From a checkpoint of a small spectrogram flow-matching model.
Model: 6.43M parameters, log mel input, arch unet, widths [64, 128, 192].
Data: trained on strings of digits, spoken by a formant synthesiser in many voices, 39062 training examples, 20.5 epochs.
Rows from block 7 of a small spectrogram flow-matching model, named by matrix and row number. Rows with one number belong to one channel. Each number is 200 + 20 x the weight over its row's rms, rounded and kept within 0 to 999. All counts start at 0.
After each channel's rows are labels from the 100 clips, of 14976 (inputs lightly noised), where the channel reaches its highest value: "lies over" is the class under the peak. Only what is clearly more common there than usual is listed. The data: strings of digits, spoken by a formant synthesiser in many voices.
# convs0: first 3x3 conv (model.mid.0.convs.0.weight, 192x192x3x3, standardized in use, each kernel summed), inputs 0-95
# convs1: second 3x3 conv (model.mid.0.convs.1.weight, 192x192x3x3, standardized in use, transposed, each kernel summed), outputs 0-95

convs0.164,197,223,187,204,251,191,205,214,208,167,184,212,191,202,182,207,218,196,198,198,200,210,233,208,186,204,204,194,222,211,187,174,167,218,215,201,216,220,211,203,173,174,197,178,214,161,195,216,163,200,219,207,215,208,170,178,203,243,203,227,189,226,180,221,194,204,199,206,248,214,175,219,173,216,203,187,198,228,177,208,199,144,214,193,188,235,207,206,233,219,188,178,185,176,202,183
convs1.164,188,181,233,210,190,246,206,195,193,212,193,205,181,197,227,234,199,204,219,191,199,194,166,222,185,224,197,200,175,168,212,191,194,169,130,179,177,198,192,175,222,204,231,180,185,214,205,225,212,212,213,199,209,238,183,241,215,225,195,171,216,194,166,170,204,183,234,185,204,193,240,173,168,181,188,224,216,228,179,196,223,208,218,205,188,198,224,193,195,175,213,244,201,213,235,200
lies over: /oʊ/; /ɔ/

convs0.80,228,203,191,199,203,184,217,174,207,188,167,194,189,215,176,181,169,211,185,205,202,220,198,204,184,221,200,191,211,226,207,194,220,200,225,234,194,189,181,199,178,221,206,222,209,198,193,210,239,180,219,209,212,189,190,193,225,181,201,176,226,226,185,238,199,195,174,183,163,189,244,209,221,201,210,195,217,215,181,177,209,239,191,196,201,216,196,237,188,173,265,182,148,174,195,207
convs1.80,184,215,201,200,242,203,224,234,200,218,188,215,218,178,187,202,217,194,220,181,174,186,205,183,227,224,195,237,208,217,208,203,219,170,176,192,205,192,204,199,208,199,206,190,183,161,195,213,204,187,225,200,211,197,226,194,186,197,186,182,219,156,184,229,204,204,239,227,200,215,199,174,194,187,227,186,195,221,198,237,186,229,192,215,189,183,206,240,186,230,194,195,189,203,237,175
lies over: silence

convs0.158,191,203,194,201,160,201,216,204,172,192,222,160,189,206,185,217,224,176,178,213,157,184,197,195,201,208,192,164,204,244,217,201,198,186,188,213,185,199,196,235,225,177,232,175,185,230,172,241,212,192,206,191,225,178,193,169,209,194,209,182,205,208,210,223,198,206,189,190,198,163,176,202,191,191,175,213,184,218,192,220,237,195,186,200,197,170,206,199,152,223,166,180,156,171,225,193
convs1.158,180,201,190,211,179,237,192,196,177,215,203,236,194,195,213,189,217,221,191,182,198,238,210,188,204,183,220,219,149,171,209,159,208,244,191,188,182,240,218,222,237,226,202,204,184,169,230,218,194,198,199,196,174,187,198,208,185,191,236,212,213,204,227,217,214,216,203,191,211,203,215,204,211,217,253,208,223,205,225,187,183,181,214,196,212,197,209,215,240,189,213,241,215,198,171,212
lies over: /oʊ/

convs0.174,180,198,229,202,219,209,227,251,191,177,252,178,194,173,222,181,199,227,175,222,185,208,218,219,195,213,197,200,198,205,185,221,174,194,235,185,208,221,188,210,235,179,198,203,215,221,223,224,191,194,173,197,202,181,191,196,197,214,180,233,197,181,207,200,203,204,186,206,212,193,208,211,147,213,217,186,203,193,167,216,216,184,176,206,181,189,209,197,166,199,214,185,173,229,216,179
convs1.174,199,183,215,194,192,250,221,166,221,222,195,227,262,234,205,200,171,146,210,199,204,214,190,208,193,210,216,195,190,204,209,198,215,220,196,187,181,188,205,181,210,227,198,198,182,158,203,241,170,177,208,204,235,180,205,182,174,201,217,174,208,215,230,216,182,198,262,200,205,199,186,212,212,211,220,216,218,208,229,192,195,176,199,207,210,187,202,175,242,206,202,245,183,208,206,211
lies over: /oʊ/

convs0.176,199,208,174,226,197,205,204,207,201,203,165,212,224,209,194,206,208,186,211,210,199,201,194,184,221,204,213,216,197,175,178,155,218,211,191,217,197,165,191,159,179,173,220,234,203,195,239,233,195,177,238,220,227,179,168,198,199,198,196,193,198,193,243,219,209,222,189,198,163,236,227,214,200,215,211,186,213,209,198,201,233,207,195,177,190,179,206,219,187,192,217,194,189,197,186,224
convs1.176,166,206,184,161,170,174,167,170,200,173,196,184,187,171,183,164,181,212,196,167,215,199,200,203,168,205,166,176,217,229,165,210,192,215,176,230,196,222,195,228,202,194,204,189,201,214,171,192,167,230,220,197,179,184,173,186,176,185,189,201,190,192,183,225,201,183,216,181,205,218,190,196,189,223,196,194,199,192,204,198,204,188,207,176,203,233,232,176,203,200,192,219,218,234,218,187
lies over: /oʊ/

convs0.148,183,222,228,214,185,211,202,216,233,189,203,179,239,201,196,189,179,229,168,193,186,199,220,153,194,224,207,200,224,175,213,171,175,203,202,190,224,156,190,171,153,216,217,192,180,211,204,198,196,220,198,178,194,203,179,212,222,186,189,204,238,206,235,224,202,196,239,203,239,187,213,180,220,207,206,234,231,174,201,189,212,201,223,202,202,177,201,191,224,190,216,197,191,201,188,220
convs1.148,222,204,226,184,191,195,171,206,157,201,191,222,204,200,228,184,219,213,226,192,197,197,169,238,191,179,185,220,154,219,193,201,246,198,214,205,206,206,217,231,194,188,208,204,191,193,189,174,239,206,193,182,231,195,201,220,190,189,234,204,185,217,197,150,181,202,192,192,180,193,173,232,175,206,170,198,181,240,200,217,186,194,189,231,200,224,220,257,176,215,179,198,185,202,246,209
lies over: /oʊ/

convs0.177,201,177,203,200,192,187,193,218,207,186,163,213,198,208,175,215,195,195,211,178,186,178,182,173,187,223,202,201,203,222,214,180,177,194,209,215,198,219,165,220,177,181,163,217,196,202,185,234,194,207,258,227,227,220,190,182,187,182,183,210,215,182,190,189,203,213,175,197,176,201,179,175,197,198,201,202,193,203,166,179,209,203,203,187,202,145,188,182,184,179,204,188,156,189,227,184
convs1.177,202,214,151,182,196,196,184,215,183,196,170,196,163,190,216,205,232,238,219,184,183,203,204,206,222,202,233,200,190,223,210,197,202,216,194,221,187,192,226,179,214,214,208,190,201,197,185,191,205,227,197,230,185,229,241,186,152,214,231,205,209,213,186,223,195,188,196,217,199,162,196,196,227,207,211,181,211,195,225,219,178,194,213,184,211,195,227,233,224,195,190,154,190,193,194,173
lies over: silence